{"model": "segmentation model", "dataset": "single toy objects rendered from many sides on busy backdrops", "train_examples": 203450, "image_size": 48, "crop_scale_min": 1, "horizontal_flip": true, "translate": 0.06, "num_classes": 8, "encoder_arch": "mobilenet_v1", "encoder_norm": "batchnorm", "encoder_activation": "relu", "encoder_depths": [3, 6, 3], "encoder_kernel_size": 5, "encoder_stem": "deep", "encoder_widths": [48, 64, 96], "decoder_norm": "batchnorm", "decoder_activation": "leaky_relu", "decoder_channel_attention": "se", "decoder_widths": [48, 48, 96, 192], "decoder_blocks_per_level": 3, "decoder_block": "plain", "decoder_attention": true, "decoder_upsampling": "nearest_conv", "init": "kaiming_normal", "residual_init": "scaled_by_depth", "optimizer": "muon", "muon_scale": "match_rms_adamw", "lr": 0.0065, "momentum": 0.9, "nesterov": true, "orthogonalizer": "polar_express", "adamw_lr_other_params": 0.0022, "grad_clip": 5.0, "ema_decay": 0.995, "steps": 17500, "batch_size": 64, "epochs": 5.5, "lr_schedule": "wsd", "decay_fraction": 0.3, "final_lr_fraction": 0, "warmup_steps": 1750, "weight_decay": 0.02, "adamw_weight_decay_other_params": 0.05}
Rows from block 1 of the decoder, named by matrix and row number. Rows with one number belong to one attention dimension. Each number is 128 + 32 x the weight over its row's rms, rounded and kept within 0 to 255. All counts start at 0. Numbers have three digits each. After the name is the row's rms in percent of the matrix's.
# q: attention query (decoder.mid.1.attn.q.weight, 192x192), inputs 144-191
# k: attention key (decoder.mid.1.attn.k.weight, 192x192), inputs 144-191
q.12 107:140125124120132135119121120111141134157172141074129145163210117121131155128167148079058099163111121051137116142114097117156113148069125094124129
q.13 103:148127099133124177128177154105134132189144070061141154116114177195129158125126162093123161176076129096106176173155153127146141165113125025127096
q.14 093:141122107125121141121174143139151147160132099153096082112102141201121067123158149202142104112156123080082110127160162127154139179155125103124081
q.15 105:131128124129127061125178107162144153000198200145153117168124133123122154123120079070162150120142123096113161151132087118069106170169118072126143
q.16 113:103121093121123143125136113155155114073128217119132115188078155136124144122116126101141146102165123061084137164071134122116109159115128173122104
q.17 105:111126094121131126129122077116118130090224107112136096199189123132129097126180102139148163122054129107190143098096080127117092106135136086126119
q.18 109:116128123127137065117144123122105118120154129002107094131138141117131150122088135143099141124133126099080145139091185129182082134108128091126176
q.19 099:107114145118119187125103181172175093112155122119156138160083141191113085118103198070081147068091114167163104114141098115085145200174121118118103
q.20 088:124129082128136087127111138088150111179103139162144130147126108172138190136059097112084065137096132135122100042058100124091134156145127099129145
q.21 115:134132196131130167130115161135126129133046060158091151147135127165134209132158114156115138113112132159136127131104164133158081172109129170129158
q.22 092:124130100141140176135134177160101116134161158132116041150081144110132152139188168072095144181114140180110138122107028132111130091146147111140117
q.23 095:134136118135132166128125157108154137125118124195070155115098138100135195135121229135112040146142138151117192089097103137126172103138137106134118
q.24 090:131129109133130136138139152132181122187129123127090065164149146149133180129126094102047138158133130192076111098086090135100119148148136114133155
q.25 084:124133161133127125137159152160090083112173192156114131132102129129120144131094142150118177166128140130041167187119109144033183139162140108135069
q.26 107:107123170119126110125140109088145094150168181154145209196120132192124147126174124151115107190093121151120145154092094126150077142109127153124045
q.27 102:204126131129131086136153021161148127211068109079164138209212095144128092138105182151144123128194130110136171205164130125151094061100136124131071
q.28 105:113132059130128058131137091122112115201122173081143097159144125178126088125172111148120124139202130065113107155098097129123091169060128206127190
q.29 097:088126113125116120121144131106113161127171123175111065173144065130122163125106194153134135163146124128109104126172110119112157138139120144122111
q.30 090:131126137129113195128153110132116177195108155131122049156115146153113074117145092097150153121107115102093130167071117123135117056157110152119109
q.31 107:137127099134123146127137109165108153096109178236115176153138080142128073125194125124091205180117126157126085134090111128125146159061124172131130
q.32 103:203124075127128079130195170092133152170090175117057154104100082119118137127130149167179141132100127115124134123083100119170128158171126192131172
q.33 111:104136080135130144134142140154074083165100117145159089076116177081132135140112102090116134104101134136203172119156161134112117132062129108139162
q.34 110:156134114133137039132121158087152190220084139140141122115073187054136036130081095115118092087208137151081168131131109125093122097099132191135103
q.35 068:207134110129140123135161167198149114134092152148087132147094088138137151135147209175078111075116139112060177099119100122126105064111130117135128
q.36 100:178123135116124151124113117122206154153118086131121114158076062100122177123151175126104097167123121132166082132139179122033140124127125118119125
q.37 107:125131109132127123133107140129103109117199167098148097098092188086131122129181222209160127118097130111208126138139202128174098135154132102126075
q.38 110:110140126134139139134130121110130139180129140140110156091128077108142117132109114121057183104116133143106168131115168139229112165109137139136130
q.39 090:092127095129123154129087131148178119155131144017051137167030084145125114132101120125096156153133135135092125054118171134080169242127131119133144
q.40 095:153139063142131085127091217192106146138080127076117132135131134126128120132183152220138174161087130110092130168175146134133151142061130193128078
q.41 101:189129098130132128129167131104104098146090147120148154188150091159136198132128121167162121085105133187170157154143137125240208178092125102130108
q.42 098:134131128136141099127171111087162169144111097125114093148107083125131140133126086180176071142134131079200088119173117131104151122132131168130141
q.43 105:124123146121127106124098106170144179165133125161170115152076137080126124124126088146093082138094125227225132106154113127170121150175127134125122
q.44 100:119125128135130050129083114139168145133103171052106177101104146149126158133085091063094155112178132157073154088142183131168143142178133184129088
q.45 093:151130029138130093131110194150088168075123134148194183072103122102130095130164158170165107101179138126124105080112204136084078081093136148131156
q.46 113:095133223127130065128087153163137116144145080088130116137182140102125170134140142124145056173115129156137060161125098131070093173055133135130127
q.47 110:080131109128123214127059177089190124179148134118143138188066115125121154133097092099134086178234126141135142105147100132150128161191125054130087
q.48 101:135136162134134202138089083100163108156155123107135140148146094117136132133138177074113120108150133154146101044035074138166144095062135110138159
q.49 104:083121144136121086137164068137132107160117108062171038124196139122124095133144148200144152126129134149194149087168127129145109036098134146134136
q.50 109:114131196121128089121092237118175120131113109102104145083117100148132098127180118214143091140132126083094095155153150129132089155164135172129163
q.51 110:114121156124125102125133150079065101087071113160116150120150120117121140128125167093128175158131124092110194127043113119121121149112120141125192
q.52 104:087123079129126122136079125159069097077196115091153106180124108162126149124104172184176168103147136159077090134124163131168127106132130108134075
q.53 112:111123222126124154120184166091136100159061127083058125201141135130122145123151177158157100119064124140101131216101091125121109147129123103125110
q.54 105:087133135132127143133132185123092102133157121113160100124117119057131166125158166125121101196127128092169151158110117130136066112092127096133145
q.55 097:160131218138131074135155092123100083123043130097128172076202069169128147129143113099103109158134135131179096155087088135140205153110139086128175
q.56 102:135134135132140109129130144166099108103108158077136156132162095155137132129154138065099123140117134119115117037110154131113218167042136173137132
q.57 109:150134119131132132133103108128174170069171135106127070083104126155137164142182153077146147113122130187043110075091036133135128129154131179134026
q.58 106:161125177126135174128123125125200193175167131107176103076128167140131102131060109102127157121116130027054176180076197118101184191110128136126103
q.59 104:072123120121112156119175110108121107093122070134143041081096200111122138120143066091051148143153126103109175078081114127151148064093122186120146
q.60 102:165126094130137133137171229124138200127163178063145161133153115157127134135179124139141146160134135100037110173142125134135067151184138115135201
q.61 092:176130135130131165131092102173131128147062067109154162133117068164132098126209093170110141144119131205101189137122120129138166130066129169131123
q.62 099:072123126132128117123165082140126057177093082164116099097137115104122084120149189092121121143143125214128099131102137122093097061134130085124159
q.63 092:124121181127123159126067164113144109099098152129064165165118108150125103122170092133148139106120127107139124110153057121157125154180122163127171
q.64 092:082135147130129136138128108151068081149112076141065141135191158121128130134146199185171107083080137174108099097130144128123063135152130179137134
q.65 102:136140161134129164130061088120078022124086105125092114078074088134130146133080101148174134146100132159092062166140143140154115119141138162135111
q.66 088:108131101142137060135144072079176133139142196148131156125157124105136161139059120137110083125131140134118110100122110127144124169067119171134148
k.12 107:174123083122124120123145094109115228163163160233204150093099152122124096126117188147106075049085119143027141098111154123092101108175117138124124
k.13 099:162124142125126163127144108092122142124157127184106155131158056151126084127091131104081119140119126100060020122141071124075148126095123229128153
k.14 092:138120126118120121119132176078159134169241163096123125168127180163124132125090082119116126099170122139142149120095050117116156078153122136118153
k.15 100:159131151133132078134166137121173066163095141092090078050137145106129183136090143146180146148062136061086162129134110134167155086171138088129181
k.16 117:133124210122120100121131084150135185135150095128143131083168126103123166116181186110173167141081117105127131116179133118126129083137121107118117
k.17 099:129137088138140107141132166093103134119080255155163160136058148150138107135159106142123073145097140089062207078143120137161174148187140210141149
k.18 098:056124088122122062117107130127128110132147129146099133132039022159112153119128148186119116134183117201127147132081202116109138148095120108116152
k.19 097:127128134132128115128126108125137110178117056142090065164164148136125158124105069085065099183104130063162070143151096127170123126090133159124146
k.20 088:141132180126132118132146085131166067158090203107182147131083156139129129121188154080113074077112133070118177136154145131197076149148129127134114
k.21 121:110130184133128093130139115209162211177146088099106207155117142130133035129150128214103115132108134116176163111118117131192186109126133099133137
k.22 097:082130126122125099125164174123163086068097150166088177115116156103124166129137150121139119170133126117086099083074147129133079162102126158129087
k.23 103:167133123136131089133114146174114190128052100154133133116132131179132101141205143113208127175128136070039108150205124134081096113141134161131153
k.24 094:149125095128124039123060053068179151138183122157105142088076158165126168124072175135141094082159126126163115121088162129082074148156122184127134
k.25 089:151135102136136093135154134082140105143130097202012165169148145189138103135099126120216132100147135094059105108120142129129131148122133114132126
k.26 117:165130234131133096133121025059100155147117079083053127138120084138128108138154135133087133055134130045099122130141152134179127175207129116132125
k.27 107:189133108137135146140074180098126151171148141101126145115075074163140088129178142105092090176111134110052111160154127135135191083117137120131151
k.28 100:147118118117119098114120092110089192115153175104098096088086126157113000122174137127128146098109118155126151185074098115142139066160118135118139
k.29 097:114115202121118121119114145118177146103075104077159131151158150159121129123146061112050147167088120102150117108175120118120089060075113066115111
k.30 089:116127090125135116124146140077139072100122101150060101135094071113128088129128141103073212183195126132044130132131182133025135157108127177125085
k.31 113:136133173137132052135135058139116118165117168087131152121152152147129127133165155194102192105119130127068227099116138137116206120128132081132160
k.32 094:111126201122126150131146147133153189123118125188057141122057188137125132128051119094112127026160123139114042124048112125118150120139126050123126
k.33 104:086126195126127100127057195167150094092164126149194142150073087117127163127107102184107128091165127170121068113151182125084101125092130165124088
k.34 104:104125121125123202119141154150132131141132108085127064138125179094119127124202154136142165119073122154049123184130185127129133136145124110128112
k.35 069:127128169135124118123153146149095130128111135103043138140134206054126230132131082126110092102172131169079105068080103125151164190202130111126074
k.36 104:188131156131130137132155081097144126061171081192123087166141146177133195139106068117099131126168131119149111118174098124088156109128134190126144
k.37 106:178122132128122110125156133100122132116160154100113121081101096168125172132139122184160070064217125102151104160162136128128141057060128106123147
k.38 104:115128138127128160131167074180107201130103120118153083138131140174130127126147095086095175188049126122094169098126118127148097110125131114127097
k.39 094:105127130122125141124110095167160168120131101165181037094135121115123080123162085102085080121141122110075151158084154130134139159120120124125154
k.40 091:135119215118117158119111211139035136142092076126182065079144176142113128120120101116128156116137118158135167074085149117143119122207117063124107
k.41 116:079121164118117097123124175137104221088143185155133131105149186164121155127205120153161083140106114135133170162032097115116140131182117165115123
k.42 095:115123119124124172125144155082124205085179074174156128162082153128126056122062171099100055149170121071133130138136118123195146135046120114126114
k.43 114:092126129125124163124117113156109112083124140109145064156120178082125118128093162121104147110182124125138125140147158127099104094047125222128063
k.44 094:145122165129129148132099163115092184171177154133166067162114194148129156132133061107097142035129127109139165198043124129132180091086129140127170
k.45 085:103125069126129187124150177099106081096181090124132090134131128169123160134142115136071168077117132140134159148149167130080146164201128095130042
k.46 116:132131046131132144127157123131103076143120105085141109155151110119127059127080090140107123131102127108206137161232142130122126103154125060129140
k.47 107:143130127134127106129162115132177118112075123096148081090147136111125159135153190138085153115107129137124102176049097127176105138092127188129183
k.48 099:046128114127124118128191176132208122051074147166113121191124073095124179128126088112113097162163129120104129117146081130093106145126125104130103
k.49 102:124124094121118180128070159098100170069135058134126122117123174120121143120094041128138129167152124166161155093119112125180125146122120110119127
k.50 097:099140121137142064138054174149130198191101108151118125134100223095143123132119152133106200116159142119138188138135160143172170165214141061135095
k.51 114:119132141128135081137093128123108052066121121176102102123106135101132162131176074102045117099164134138169129098159149134182141181102134060137076
k.52 101:125124091127128135121150121126053133165167139068103106136189106118127129124172117130252088062103125135177141149095076127157102102155128120128107
k.53 112:095122092125124083130057157120116100157058165079076116102112102111129167128116132066097155146156125154194082143094165124134202099134122088128192
k.54 100:102121130121123145122140139167140145189094106112110167153153104098123186121087091136108182116169123141176139124137176122146120147169124112119118
k.55 090:044125048128131135129133157153127128093123124136112160172065111166134086130124099061150132175135133135099155118090147127090078078154132141129129
k.56 102:055121103127126103119133166098164135158158159140174144100117146151121138122214130112093154076125124089119183227154109131062094171122124158124079
k.57 117:139130053131127063132075106151095050129175117106095109122141156092129082127142110214156119117137128163051167111166118127068145111164125078131162
k.58 115:163130143131130165130149073140139066120129155105095138179140104123129126130161161196176172099126129156092127059221109129166013099115129097129130
k.59 102:153136172130137144133155149167177101054183117154108118181084166093134144133129122117163117119102135112090112031155130136105101130092133133133104
k.60 100:175120112126124130124137083113116120167117159106171093128160101070125128127115127225119132113172125202116189094082155127079140126175122068128141
k.61 092:116129158125119067129117175120170157111022144146124070144055118115121142122142142106217191114166124185150135074132141122073066151173124172129075
k.62 105:093128109126133134131124208126095112142058117128101174194114146123130146129118117093100142079083130159147057141175070135073172129173130150129148
k.63 089:193128241125128048134079049094136154115222113154123129122132098110129109135098129111112184203110127084117111083071147122136183125078129105127116
k.64 087:097124137127126143129138106118149063084096178127187132196188123192128119138078127099095146175082129075141149097064123127130150077170130056127106
k.65 091:150123130124127153131119175174140183149167062148082152105140141124128165126163122115114121111180127127099142174096124128126168087132127092123177
k.66 093:125125152124121173127101185170085107211207136114152137155074100090130078127077110143121089117121128092073151096093179126115143132128127183129023